python train.py --dataset="rendered landscapes of hills, water and sky" --train_examples=145000 --image_size=32 --translate=0.06 --rotation_deg=10 --arch="vit" --qk_norm=false --shared_expert=false --width=160 --positions="learned" --projector_hidden=1024 --eps=1e-08 --grad_clip=1.0 --ema_decay=0.99 --final_lr_fraction=0.1
Rows from block 10, named by matrix and row number. Rows with one number belong to one neuron. Each number is 200 + 20 x the weight over the matrix's rms, rounded and kept within 0 to 999. All counts start at 0.
# fc1: MLP up (model.blocks.10.mlp.fc1.weight, 640x160), inputs 80-159
# fc2: MLP down (model.blocks.10.mlp.fc2.weight, 160x640, transposed), outputs 80-159
fc1.370,204,188,207,182,166,207,172,183,203,209,215,220,214,197,167,185,193,188,186,184,197,221,209,202,224,192,232,200,212,219,196,204,192,194,182,230,192,195,185,196,210,226,197,176,189,187,213,180,210,216,241,214,203,209,189,199,186,180,232,193,222,186,206,215,174,183,165,227,203,216,232,221,170,216,182,229,201,184,172,203
fc2.370,205,208,223,220,209,204,199,198,199,167,256,179,186,181,189,212,192,183,227,198,209,203,200,220,186,211,180,207,193,196,225,195,215,181,169,205,194,197,212,163,203,218,186,232,213,208,218,232,184,177,233,184,185,209,193,185,220,218,201,195,234,196,226,196,213,194,173,215,181,167,199,209,181,246,218,213,188,216,196,197
fc1.371,187,202,177,207,204,189,231,209,175,168,204,215,205,220,226,206,206,213,237,224,204,193,184,196,194,167,233,218,206,214,203,223,206,183,209,184,206,174,213,199,216,203,185,194,206,212,192,216,190,227,196,179,219,189,197,208,238,193,166,211,214,194,184,226,252,207,195,212,200,195,217,229,199,214,228,204,223,213,204,162
fc2.371,162,209,211,198,183,197,198,213,192,184,189,196,201,205,181,191,176,200,196,210,206,212,215,192,164,215,196,204,195,167,187,237,224,216,208,220,207,223,209,225,203,202,198,186,232,205,148,191,217,182,251,184,202,188,192,197,177,160,193,193,199,194,178,207,218,206,210,205,204,185,168,179,203,191,219,214,178,232,208,200
fc1.372,172,223,235,185,206,209,178,232,176,222,188,189,213,196,196,219,202,217,237,200,217,210,185,198,202,191,208,178,215,173,222,214,207,219,198,212,237,190,176,242,199,204,174,190,174,194,205,225,210,195,218,240,191,192,209,196,198,183,203,221,179,194,209,177,205,237,204,187,194,203,216,188,180,187,194,219,231,223,177,170
fc2.372,182,181,225,207,201,183,195,207,215,194,202,236,189,228,221,220,202,204,189,168,168,201,216,180,221,213,200,223,190,206,148,215,222,215,212,214,166,180,190,205,205,236,211,198,186,210,205,183,214,217,204,203,191,193,175,190,210,208,207,166,204,179,179,206,170,189,188,161,205,172,220,216,206,229,172,186,185,185,205,207
fc1.373,205,189,181,236,174,195,184,195,181,201,216,174,222,185,212,181,219,239,179,205,170,200,209,161,192,200,173,171,222,179,191,199,193,172,213,180,182,204,229,223,211,222,177,195,175,205,210,204,204,214,205,214,179,198,209,217,210,185,149,153,211,179,217,188,215,212,186,194,228,189,225,205,181,192,230,195,204,202,199,219
fc2.373,211,191,198,195,220,192,232,182,238,194,221,233,207,187,214,186,182,196,201,192,195,180,198,215,209,194,181,200,187,185,209,174,222,193,145,238,197,174,206,236,209,192,194,201,204,191,193,193,210,190,215,215,170,217,200,195,199,202,216,192,184,222,194,201,188,222,184,204,204,220,202,170,204,189,194,201,176,232,206,176
fc1.374,189,237,223,186,200,193,205,206,203,184,199,211,175,180,159,187,195,216,195,220,202,202,201,189,196,209,172,212,195,160,192,226,176,213,187,217,181,192,140,220,207,197,162,213,231,180,233,195,198,212,235,216,212,187,203,222,220,233,175,194,211,193,178,182,192,242,203,220,185,213,208,210,224,200,210,194,188,228,194,222
fc2.374,209,197,198,211,198,187,215,210,194,232,215,199,219,233,239,226,229,220,224,195,205,194,186,226,231,221,205,193,208,226,194,195,186,191,246,164,218,181,239,178,197,187,234,195,212,222,192,199,205,181,167,190,227,204,212,183,198,171,197,199,189,203,197,194,199,187,170,209,212,175,215,201,173,222,196,190,201,167,187,180
fc1.375,177,195,196,216,215,184,199,167,167,219,171,219,197,208,207,221,218,183,221,196,204,212,221,190,222,200,176,216,181,204,192,203,207,181,204,201,178,235,210,182,212,183,185,163,169,195,220,211,176,182,207,204,209,157,224,207,211,214,199,195,218,204,215,202,192,190,199,212,214,218,209,179,195,215,221,210,191,236,220,178
fc2.375,176,189,206,239,202,197,188,194,217,213,235,215,195,212,204,182,197,191,198,209,188,198,195,214,185,179,193,213,221,189,159,190,158,205,245,207,229,192,185,194,204,183,186,186,202,208,183,216,222,182,166,213,213,187,200,192,215,209,218,203,185,176,210,219,204,176,216,202,210,208,208,217,196,233,213,208,183,165,232,193
fc1.376,226,198,216,199,210,222,207,181,187,253,204,236,216,207,201,200,206,180,228,194,213,193,211,188,247,204,200,220,213,212,205,209,178,190,183,190,209,196,218,181,239,188,215,217,222,225,239,199,179,169,198,187,240,211,160,192,165,186,237,175,209,177,182,203,158,213,213,210,236,195,180,199,212,208,191,208,182,243,201,202
fc2.376,199,224,198,190,252,208,193,201,201,214,197,172,199,162,214,221,218,194,222,188,193,188,209,183,210,152,196,228,195,215,222,200,236,185,200,196,193,190,191,207,203,195,168,176,218,216,196,207,196,173,227,185,211,221,172,230,183,243,223,187,212,187,197,229,147,189,180,195,196,184,179,200,219,225,192,211,184,225,193,180
fc1.377,199,235,185,193,210,177,201,220,194,178,186,222,183,221,203,214,198,209,205,197,231,191,215,230,196,221,207,216,181,182,207,211,182,171,215,190,189,171,179,197,194,232,225,173,163,212,231,174,206,212,208,201,226,236,214,225,228,189,186,188,177,168,219,180,191,197,159,191,174,200,232,186,188,231,168,222,194,206,170,213
fc2.377,207,197,200,196,178,200,209,183,219,212,240,211,180,180,200,192,200,179,208,202,188,225,192,156,218,182,189,172,221,214,207,175,215,194,155,200,205,219,207,202,196,165,196,223,233,205,194,242,204,182,191,201,180,207,217,192,195,197,209,227,229,199,182,228,203,220,191,219,194,189,165,201,212,169,230,197,230,195,218,168
fc1.378,264,211,188,207,204,177,192,185,225,188,191,217,200,173,179,223,204,216,203,176,202,173,198,173,225,192,218,191,173,153,197,179,185,193,176,224,179,224,213,197,201,210,189,189,188,225,196,173,169,214,175,167,170,169,206,227,213,178,219,208,215,203,191,189,200,224,211,195,224,207,231,196,230,185,180,205,203,205,259,199
fc2.378,197,209,196,211,193,222,186,183,187,195,184,189,195,190,209,186,201,186,210,177,207,198,200,215,201,209,194,196,196,204,143,186,191,192,205,217,203,187,197,184,243,200,234,189,223,210,193,162,192,202,177,221,219,220,217,193,233,219,206,224,177,211,206,212,205,192,196,200,183,221,185,213,160,202,240,213,221,189,179,211
fc1.380,180,192,179,195,189,247,189,227,186,215,177,165,215,184,221,181,212,185,191,233,205,217,181,211,217,210,205,199,176,234,197,213,236,206,259,223,212,206,186,186,208,206,216,157,206,176,143,215,202,198,257,238,193,182,224,195,206,202,222,249,191,174,206,217,161,211,222,242,160,182,181,221,178,203,243,202,232,199,189,175
fc2.380,172,222,191,226,243,207,188,189,172,179,139,190,189,188,196,204,199,190,212,178,231,200,213,228,177,212,221,185,211,197,189,202,175,200,171,222,184,201,205,209,214,184,203,215,203,191,194,198,172,219,181,180,191,206,192,226,236,177,225,236,178,176,161,181,194,171,230,215,193,204,180,187,197,235,194,173,190,254,215,171
fc1.381,197,189,223,239,213,194,216,227,215,190,189,185,183,206,218,214,209,211,209,217,199,215,181,244,207,189,168,228,224,214,169,196,184,225,198,197,205,212,189,193,234,197,174,191,183,224,198,172,192,188,205,220,221,157,211,231,207,212,200,234,196,201,201,182,214,209,191,209,180,197,239,190,204,201,178,188,196,191,206,210
fc2.381,200,211,193,191,204,199,187,171,198,174,223,198,171,221,188,194,185,209,185,218,174,200,174,199,192,217,210,186,201,194,207,184,216,194,206,207,200,201,186,178,203,191,235,178,202,158,202,219,203,188,206,198,206,210,195,198,195,184,212,191,187,207,195,217,219,206,211,206,192,186,194,191,191,235,227,172,203,202,201,229
fc1.382,193,192,213,183,207,205,165,197,193,190,193,226,215,211,181,211,193,177,161,196,188,203,242,211,192,186,237,194,176,224,191,193,227,220,226,202,210,223,197,190,236,200,192,180,231,209,198,217,210,191,197,173,226,200,216,181,213,210,234,145,189,169,189,180,177,209,189,197,216,219,225,198,230,219,223,200,202,200,205,211
fc2.382,203,203,198,182,188,173,226,186,203,180,239,186,199,203,213,200,184,186,224,202,197,237,177,179,191,202,165,169,235,212,202,207,170,228,225,173,193,198,193,196,206,229,210,218,181,196,198,191,192,184,192,195,188,186,178,206,228,177,230,204,221,146,209,205,219,202,205,181,173,158,209,214,174,180,184,176,225,198,166,206
fc1.383,173,181,232,173,235,226,181,206,180,216,169,210,194,177,160,209,183,197,181,197,189,204,203,190,217,221,154,191,212,192,189,208,209,175,167,161,265,166,240,152,169,183,211,165,200,183,214,249,245,181,177,193,188,193,150,258,195,224,181,179,204,186,207,222,216,203,218,198,225,187,138,179,190,203,194,219,206,254,158,220
fc2.383,174,201,186,141,212,237,201,193,190,201,153,153,196,177,199,201,205,179,172,226,157,202,178,193,189,196,134,178,203,230,210,218,227,210,161,216,241,222,168,162,231,205,189,200,229,193,217,258,206,168,188,224,197,168,192,257,216,188,171,154,268,229,228,208,236,218,236,206,249,167,153,257,179,181,188,239,216,254,167,205
fc1.384,197,191,245,176,213,209,196,257,224,198,196,256,205,195,209,188,162,177,220,225,175,194,171,209,235,214,166,205,175,185,210,181,203,217,176,198,216,217,198,188,213,199,207,194,150,207,213,189,246,173,180,188,204,157,215,194,218,206,223,223,226,209,209,186,194,191,187,199,180,166,190,206,177,179,165,241,203,204,197,164
fc2.384,209,225,163,216,172,201,223,164,186,205,207,186,207,181,184,231,217,225,221,180,233,173,188,201,177,213,247,187,217,196,196,202,182,187,197,234,188,187,202,222,217,206,204,197,182,201,154,207,200,230,193,196,188,252,180,224,209,189,193,200,203,197,192,203,201,222,237,205,191,189,209,183,225,228,230,177,208,187,210,217
fc1.385,201,211,214,183,217,183,176,208,191,203,180,185,179,192,195,207,236,195,197,188,207,193,210,220,161,207,205,225,213,171,150,230,206,196,237,237,242,158,199,192,224,227,163,204,217,222,186,182,197,218,204,220,183,207,155,223,194,215,220,207,199,219,190,169,182,157,217,240,219,232,197,212,188,150,172,196,207,207,192,174
fc2.385,200,206,229,194,192,238,221,188,237,213,216,192,204,173,202,219,191,189,184,197,178,229,198,207,192,194,201,201,210,186,209,246,206,198,232,222,183,190,173,204,193,219,165,172,193,200,246,203,219,175,213,223,191,193,221,217,187,210,211,204,150,192,211,215,183,205,180,210,208,246,190,203,180,187,162,225,175,193,200,198
fc1.386,182,211,190,222,190,190,209,217,206,205,157,200,182,225,229,225,207,175,218,211,218,197,176,212,220,213,210,179,182,187,201,206,153,191,195,252,209,212,172,171,216,205,196,192,224,224,240,164,212,189,186,120,210,194,220,178,229,165,203,212,201,192,238,221,164,189,220,193,226,210,213,187,199,160,204,205,191,217,190,194
fc2.386,215,182,190,189,205,185,213,236,182,200,205,201,178,135,208,219,194,169,187,210,197,188,192,216,206,212,202,191,210,222,194,240,180,238,185,221,209,196,213,177,172,188,237,203,204,190,159,219,206,199,232,223,210,222,235,182,213,213,150,167,218,202,221,159,200,174,224,168,231,236,167,142,193,179,222,238,213,220,181,201
fc1.387,194,237,206,195,180,225,219,217,205,182,181,203,195,207,226,206,183,231,173,205,217,181,228,215,215,220,210,197,196,210,212,200,196,171,223,219,188,180,216,193,204,164,187,219,218,191,198,203,198,185,203,216,175,182,195,243,215,210,171,180,229,205,213,192,217,152,192,219,196,179,178,195,208,197,189,202,225,216,211,181
fc2.387,198,219,198,180,205,173,194,218,189,184,186,213,202,195,197,223,190,193,193,195,192,178,223,180,200,178,230,238,178,200,211,208,223,238,148,195,181,213,221,190,228,237,222,181,180,174,196,186,202,201,198,186,173,232,171,190,182,169,201,202,184,254,224,182,233,199,204,181,182,180,198,189,200,222,207,199,189,193,222,211
fc1.388,183,208,197,210,195,167,210,215,196,239,212,205,152,175,236,213,230,182,189,213,197,169,210,193,199,182,210,175,215,192,205,223,200,220,216,185,196,193,215,178,197,201,174,178,183,196,165,217,197,204,192,186,193,205,155,186,208,176,222,196,194,222,199,200,207,187,172,199,182,204,180,219,199,189,189,189,203,203,198,236
fc2.388,185,227,201,179,187,215,203,174,187,218,186,204,240,202,184,208,187,197,216,196,167,199,186,232,161,207,233,225,178,219,237,201,217,195,187,226,202,187,246,179,241,210,198,208,162,190,204,175,171,234,186,219,187,176,194,212,188,171,159,191,206,193,176,203,196,200,203,217,184,206,193,194,223,172,162,207,201,188,210,154
fc1.389,201,180,193,195,222,178,206,192,207,211,227,207,186,220,191,197,163,205,201,185,234,193,191,204,179,191,218,212,194,204,218,168,212,185,184,226,195,200,193,199,226,215,214,182,184,198,205,211,190,212,221,202,205,226,193,185,192,199,230,216,182,205,189,189,198,221,221,214,201,208,197,207,184,193,191,203,194,169,202,213
fc2.389,177,218,211,222,211,201,207,172,182,202,147,202,206,202,207,185,198,166,216,207,188,220,225,198,211,204,196,213,226,195,199,207,211,189,206,200,189,199,188,226,182,217,175,196,200,213,217,187,207,209,189,222,185,199,210,202,195,183,188,190,171,213,202,208,192,203,184,221,205,180,200,203,182,211,230,201,217,212,211,214
fc1.390,231,225,209,197,150,220,200,163,234,203,168,228,210,215,206,218,204,213,219,175,181,190,167,218,229,218,164,177,215,203,184,232,224,146,231,237,175,192,225,183,212,228,172,196,213,204,209,221,218,153,181,196,212,219,189,212,209,193,161,207,193,204,214,171,194,183,185,215,213,209,216,258,227,195,156,199,189,198,190,177
fc2.390,238,136,219,188,221,174,179,213,216,231,203,220,195,237,205,215,193,186,199,188,183,230,200,203,186,208,221,241,208,207,226,196,163,219,222,187,215,166,151,223,161,173,184,239,218,210,190,203,230,217,187,248,207,184,218,185,251,184,228,184,226,194,182,226,228,225,211,208,199,176,179,135,172,232,220,173,215,204,205,205
fc1.391,213,223,210,203,210,206,185,211,201,204,222,198,208,191,187,200,212,195,220,191,209,223,216,165,170,228,203,172,205,166,187,228,159,213,206,189,213,181,184,193,224,202,245,200,192,188,200,236,221,167,249,189,224,208,157,184,178,193,222,202,180,162,200,216,183,195,199,216,199,214,164,203,209,190,191,223,181,201,160,210
fc2.391,203,204,218,180,199,204,196,186,198,237,170,210,192,216,178,218,203,232,167,241,199,168,191,220,176,193,151,164,223,242,208,207,184,183,190,220,193,223,211,216,205,187,191,230,228,219,189,185,207,192,137,219,201,193,221,179,213,210,167,180,230,211,193,157,212,219,196,153,220,219,220,180,189,189,200,175,241,164,213,183
fc1.392,175,218,228,196,184,212,211,201,216,186,175,231,213,164,204,187,217,184,183,200,252,208,206,202,238,191,219,181,201,246,193,220,201,234,153,185,189,162,216,224,185,216,183,188,231,220,216,201,200,174,222,190,217,206,225,207,215,187,230,208,222,188,231,195,201,177,231,240,224,198,174,202,244,228,194,209,183,161,207,204
fc2.392,167,173,226,220,191,212,196,213,182,206,225,175,195,169,171,187,237,219,226,187,217,204,229,189,188,198,210,195,194,190,193,235,214,198,170,174,245,184,228,205,208,196,189,201,203,195,202,200,188,205,207,212,185,210,214,174,161,200,215,214,175,197,225,175,181,209,206,220,193,195,220,176,183,191,200,199,176,194,187,233
fc1.393,206,208,198,202,202,226,186,222,170,218,187,204,196,187,207,201,212,205,186,228,178,219,215,214,195,216,203,226,183,185,188,219,233,204,200,221,201,188,185,178,226,175,174,196,208,183,196,203,224,193,222,214,229,198,194,213,178,187,185,190,189,208,212,195,203,198,197,210,198,199,192,210,194,209,207,202,174,235,212,206
fc2.393,187,216,234,194,190,202,201,186,222,218,200,185,216,196,209,179,182,198,214,207,201,190,195,201,175,185,200,226,201,206,197,190,192,195,197,196,202,207,204,180,197,218,200,208,193,200,177,204,218,208,202,178,181,220,190,200,210,194,203,184,228,193,223,183,205,178,219,208,204,204,210,195,205,183,214,217,206,180,220,215
fc1.394,221,225,250,213,201,211,195,178,168,193,210,183,227,211,187,199,194,195,205,188,192,247,209,208,221,202,244,180,210,206,182,214,181,180,205,236,220,137,189,224,222,202,182,208,161,198,187,184,199,209,231,204,226,187,179,187,188,208,199,142,245,177,196,172,159,185,224,215,227,194,202,235,216,196,195,195,204,181,200,219
fc2.394,210,190,191,196,191,207,204,195,233,229,228,215,143,185,215,214,204,179,247,211,193,228,186,215,191,189,186,182,186,198,194,240,208,196,228,202,228,182,196,206,203,231,167,190,224,188,177,203,169,180,217,220,214,198,188,195,158,218,189,160,224,200,188,157,229,191,203,203,208,212,192,249,208,191,239,178,199,197,198,190
fc1.395,200,203,214,223,217,236,200,221,185,213,189,213,217,187,182,239,209,218,162,188,188,177,219,218,202,205,189,236,209,186,195,182,198,211,208,202,207,203,210,163,235,215,177,174,165,211,214,206,208,175,205,202,221,188,242,179,186,193,188,214,209,242,196,188,176,195,195,189,179,218,195,208,173,198,231,207,185,189,196,167
fc2.395,223,222,188,185,220,154,204,184,158,205,208,164,210,216,210,174,201,201,192,227,223,189,213,228,217,197,192,203,189,241,231,188,216,175,167,211,217,201,207,212,188,191,218,207,210,184,211,178,206,198,159,178,222,181,199,195,201,210,218,175,230,194,208,214,188,202,218,217,204,221,198,201,204,239,188,187,235,220,236,230
fc1.396,164,197,248,213,184,224,215,178,222,190,227,217,212,194,177,189,209,187,200,187,229,200,173,202,137,205,226,221,200,219,169,217,163,208,180,194,207,202,173,208,211,219,214,200,195,177,183,212,200,158,244,230,188,213,188,222,171,204,167,172,186,198,215,208,178,223,210,223,192,187,169,200,182,180,240,234,237,196,231,215
fc2.396,193,228,179,190,194,198,183,219,216,207,204,206,199,203,207,195,190,213,144,215,173,199,226,209,195,177,175,182,222,210,172,185,216,219,209,206,186,177,190,145,145,183,234,191,207,229,191,171,206,172,187,190,205,196,199,215,219,219,231,152,193,189,171,205,214,208,186,238,202,190,204,193,228,168,190,178,221,225,188,185
fc1.397,170,202,222,184,218,210,170,191,213,199,205,190,191,201,197,213,193,184,171,209,181,205,200,206,189,207,206,212,193,194,212,188,175,213,208,199,210,201,176,209,248,208,168,193,179,217,183,185,239,178,198,200,195,220,183,193,197,196,200,231,203,209,210,222,184,250,177,167,178,167,190,224,212,246,213,185,198,168,180,240
fc2.397,227,227,211,225,218,204,206,201,187,197,210,194,168,175,209,207,226,218,228,208,225,193,196,195,207,199,213,176,213,189,201,197,186,211,153,190,213,190,197,204,190,227,207,195,200,194,176,186,173,191,191,163,186,171,230,221,200,200,180,194,204,209,208,180,195,157,199,205,183,240,175,197,202,183,216,187,210,236,184,192
fc1.398,211,191,188,208,212,176,162,201,231,166,190,182,208,250,189,171,230,209,222,200,235,212,197,217,228,217,204,213,206,222,182,178,210,167,198,183,206,187,209,221,192,207,217,225,195,199,217,187,209,185,191,170,193,184,187,208,181,249,205,166,183,212,188,189,185,184,183,164,184,204,214,204,189,183,177,189,214,192,235,210
fc2.398,165,207,210,194,185,203,212,181,205,193,177,194,204,187,202,206,196,207,201,203,217,190,178,197,191,191,222,191,249,192,184,205,188,193,221,214,179,200,187,166,185,208,197,161,186,192,164,197,223,225,182,186,199,193,215,199,200,182,186,196,194,186,209,198,242,225,204,202,205,202,216,202,188,177,179,229,193,197,239,192
fc1.399,234,189,187,208,220,232,186,204,179,199,231,188,209,206,189,181,190,198,205,199,184,220,196,223,197,198,181,198,182,225,189,202,160,218,213,199,189,208,209,225,195,204,175,184,183,214,205,212,201,218,219,200,212,199,201,189,222,179,222,203,228,179,190,203,222,206,172,184,212,226,206,193,219,200,175,169,188,197,194,168
fc2.399,202,206,213,222,185,211,230,181,186,206,206,181,244,224,196,195,218,199,200,180,200,168,204,193,208,196,220,207,202,194,195,214,206,226,213,231,174,207,196,203,222,234,201,176,186,189,222,202,192,197,161,222,198,215,184,227,210,193,175,172,210,204,218,224,194,184,187,227,181,193,215,231,207,204,221,197,189,230,196,183
fc1.400,201,185,169,174,212,211,181,210,201,163,199,195,215,165,192,207,197,216,214,212,211,182,191,208,208,195,209,182,201,178,163,209,210,182,179,223,190,220,175,216,201,178,181,178,206,208,195,196,223,212,186,188,179,204,211,204,187,202,198,198,192,206,211,181,190,218,169,212,202,198,221,206,177,207,201,205,220,216,198,197
fc2.400,204,191,212,217,182,214,195,185,178,211,182,194,202,190,202,182,197,179,215,198,193,215,188,203,178,212,188,206,197,217,217,191,227,209,188,186,192,173,222,166,213,203,220,222,200,204,216,217,183,230,222,204,205,164,168,201,180,211,216,177,198,215,175,180,219,200,210,174,184,169,201,180,198,156,226,209,182,174,225,189
fc1.401,189,217,197,195,232,207,203,177,192,223,215,238,207,199,208,190,229,189,189,213,226,193,176,199,176,213,188,216,208,171,219,216,198,220,200,179,206,188,201,183,243,201,170,210,216,162,182,230,204,181,204,209,201,224,206,209,222,191,216,197,197,187,184,159,191,198,188,185,192,219,182,168,245,207,186,157,187,226,210,172
fc2.401,207,222,222,223,221,198,218,189,219,160,192,211,218,241,190,183,233,215,165,194,193,183,225,173,208,221,184,184,250,222,219,158,234,180,186,175,193,232,186,202,218,183,213,182,187,196,199,198,225,200,251,181,204,180,171,195,205,171,215,186,175,217,196,203,203,234,195,213,219,159,220,209,203,234,221,196,176,225,213,203
fc1.402,213,213,179,209,177,212,189,207,197,201,218,222,215,194,204,223,162,184,232,194,188,228,200,206,174,217,210,220,198,209,205,216,175,180,188,208,191,199,205,244,218,195,191,215,201,183,192,191,241,183,217,208,177,193,207,197,211,214,204,203,214,235,210,192,213,228,221,219,186,225,177,201,196,218,244,231,191,237,214,223
fc2.402,218,197,194,216,200,208,214,271,174,188,196,195,213,224,214,229,269,205,147,211,232,150,218,165,221,176,220,231,190,216,210,157,243,232,227,208,202,216,197,175,205,199,175,202,177,186,195,224,190,193,186,177,209,206,219,155,191,183,166,208,209,260,168,170,213,210,167,176,262,200,215,191,181,200,180,216,189,190,181,202
fc1.403,220,175,180,224,205,208,191,215,188,223,190,196,214,187,214,197,209,153,216,200,176,195,187,205,221,211,198,183,195,196,199,222,187,176,208,221,218,213,191,197,196,208,213,205,164,184,232,173,232,214,155,186,180,201,204,185,211,219,225,195,189,225,219,205,182,206,200,213,185,226,207,204,185,188,216,204,208,192,210,167
fc2.403,175,211,178,218,172,187,172,187,178,180,164,164,192,160,194,207,222,226,190,203,192,197,220,182,174,208,192,201,208,193,225,191,202,218,203,157,215,175,213,204,223,164,175,201,238,206,192,188,220,225,196,213,204,230,217,206,190,211,194,206,210,185,180,200,205,176,182,155,194,204,197,157,226,233,215,228,231,213,202,195
fc1.404,222,205,179,206,232,184,185,206,172,190,207,208,199,201,167,209,209,199,213,175,195,171,237,207,194,191,235,207,233,209,219,211,168,198,208,196,236,199,191,220,206,217,155,209,203,208,193,195,213,178,194,187,223,215,163,196,239,171,236,203,213,176,215,190,188,222,188,200,217,192,184,217,215,213,201,210,184,174,170,209
fc2.404,212,190,213,196,201,171,157,221,199,154,202,210,192,176,198,214,234,258,217,200,200,219,184,179,213,203,215,182,188,184,207,228,229,220,205,216,177,206,207,184,212,216,195,216,223,241,207,164,154,170,198,164,230,194,232,189,186,194,169,180,166,199,194,209,209,175,214,205,196,192,209,167,184,215,215,192,190,229,233,230
fc1.405,192,204,244,205,202,204,213,235,191,212,223,223,217,205,206,224,171,200,193,217,204,195,191,204,202,222,202,218,190,181,201,209,233,196,196,213,204,201,226,159,219,143,238,176,195,207,195,184,231,199,207,202,186,238,194,203,231,211,184,208,196,191,195,225,223,192,177,178,209,239,201,208,223,180,189,179,206,212,189,209
fc2.405,212,186,182,191,206,203,182,181,204,194,185,166,153,204,214,194,197,205,219,185,210,186,194,198,194,168,188,200,201,221,207,203,192,226,187,182,216,169,178,226,172,229,187,203,195,184,180,202,191,206,196,201,211,172,198,204,207,209,233,211,195,212,215,207,180,207,196,212,194,195,225,205,198,219,217,225,203,216,181,201
fc1.406,207,189,199,235,221,200,225,210,215,195,190,212,229,143,202,180,198,187,203,238,232,192,203,225,170,205,194,212,182,182,186,183,210,186,205,207,215,183,226,186,209,179,172,187,197,212,183,233,202,192,211,179,195,175,225,216,208,221,180,242,185,165,248,198,211,195,187,195,158,159,171,212,200,198,203,199,217,222,206,179
fc2.406,168,178,178,204,186,194,231,207,201,206,227,200,184,206,223,203,217,197,186,185,191,229,235,228,184,196,217,168,178,200,204,218,168,178,193,206,222,186,200,182,180,175,204,189,230,204,214,212,187,148,177,220,223,221,202,173,208,222,225,199,224,219,187,201,231,177,221,217,186,204,211,180,192,203,207,210,192,223,191,200
fc1.407,222,198,225,225,179,149,184,198,191,215,183,199,167,213,220,213,195,219,198,184,214,242,206,223,228,228,195,192,184,212,200,212,192,215,213,159,222,181,195,191,217,213,198,190,226,182,201,205,226,205,226,193,185,194,206,227,162,188,163,222,147,178,160,178,222,234,176,155,165,206,219,210,215,198,210,215,188,183,185,169
fc2.407,189,209,173,192,187,177,229,206,242,211,211,205,209,198,201,202,211,189,196,202,173,232,164,205,195,189,195,205,195,170,222,217,202,168,238,205,227,227,168,209,202,181,196,181,196,178,184,220,207,179,231,221,174,238,168,200,151,170,202,191,214,213,163,224,179,181,201,173,218,180,188,234,197,168,194,177,197,210,214,178
fc1.408,197,209,223,228,220,221,173,212,184,183,198,229,222,203,177,177,244,204,175,213,195,185,214,210,222,208,199,195,197,206,171,228,230,229,162,204,242,148,227,234,215,204,195,225,249,194,199,206,202,205,169,221,215,186,179,202,190,215,182,200,215,211,194,207,174,165,183,228,177,191,200,208,192,205,180,193,192,193,219,177
fc2.408,223,173,194,218,160,178,197,177,196,174,177,167,196,190,194,218,212,184,180,189,182,200,178,197,235,184,230,232,169,192,208,192,244,161,193,176,219,196,201,201,182,208,184,221,180,193,235,215,214,231,199,196,185,174,212,203,209,212,173,232,203,218,207,182,253,222,203,245,216,199,191,186,198,177,224,210,247,156,196,185
fc1.409,174,183,196,206,172,229,192,239,213,171,181,155,197,205,207,198,182,202,220,173,205,198,174,181,200,210,190,200,241,187,200,205,185,188,198,195,240,197,237,175,213,205,199,198,233,203,209,204,181,187,222,227,173,213,204,225,195,221,232,166,197,203,199,168,183,244,198,232,196,230,169,203,233,211,190,199,212,216,182,212
fc2.409,207,182,180,162,207,178,191,181,173,170,194,215,207,199,197,226,176,190,204,196,199,194,190,212,167,193,208,189,186,169,207,223,196,202,230,211,221,249,170,225,213,223,216,207,195,187,177,193,205,218,214,218,207,213,197,180,185,192,195,192,186,206,179,213,190,201,202,218,196,188,194,173,185,183,189,207,204,217,202,165
fc1.410,214,202,223,202,217,183,195,181,219,177,204,221,223,166,189,158,201,238,208,180,236,187,179,208,223,234,212,243,198,217,198,227,176,179,216,218,164,199,206,216,197,197,187,177,189,182,177,179,189,221,199,191,189,191,201,238,170,206,205,191,227,213,182,198,198,156,200,192,171,213,245,175,198,209,179,181,196,207,220,191
fc2.410,213,221,226,185,191,202,228,199,215,222,201,204,193,195,183,192,186,169,182,231,216,222,205,165,199,187,185,191,196,207,198,202,204,213,219,162,198,187,229,184,218,209,219,195,205,203,196,169,219,202,211,166,222,193,217,188,200,223,186,203,209,200,183,189,220,209,214,203,209,195,230,235,183,199,223,206,195,202,192,186
fc1.411,163,149,201,236,182,223,163,220,194,197,201,234,203,193,212,212,184,191,220,210,187,209,181,213,224,194,215,231,195,199,199,201,204,205,186,202,215,210,180,223,201,186,152,188,193,225,197,178,197,184,211,185,186,232,201,215,185,210,182,198,205,215,184,198,193,205,189,187,168,193,189,211,203,236,190,189,190,203,205,190
fc2.411,175,175,186,195,224,220,175,217,223,218,183,222,156,246,222,230,184,208,209,224,212,204,232,211,222,192,245,170,175,201,191,225,184,186,195,186,230,225,166,178,209,205,217,176,213,181,178,211,194,214,176,209,209,217,206,193,218,167,181,195,159,210,212,213,245,181,190,176,222,205,205,219,168,195,214,181,202,187,222,199
fc1.412,167,208,214,210,223,180,191,176,165,157,184,200,214,174,203,206,189,220,218,204,204,177,195,202,199,191,196,255,214,236,202,202,184,204,195,162,190,176,162,183,202,144,184,198,180,229,223,197,220,193,199,181,210,213,191,213,197,229,213,176,242,221,251,183,185,215,194,185,222,200,204,198,166,163,201,196,193,186,212,186
fc2.412,206,163,203,169,230,215,221,181,231,239,227,183,204,219,188,168,246,199,194,228,205,201,165,207,217,166,226,150,154,181,225,240,215,169,219,221,234,226,203,179,160,152,204,196,202,193,208,224,169,236,221,229,241,248,203,174,191,222,169,174,195,190,142,249,236,171,203,190,215,220,219,172,195,193,176,201,182,234,190,226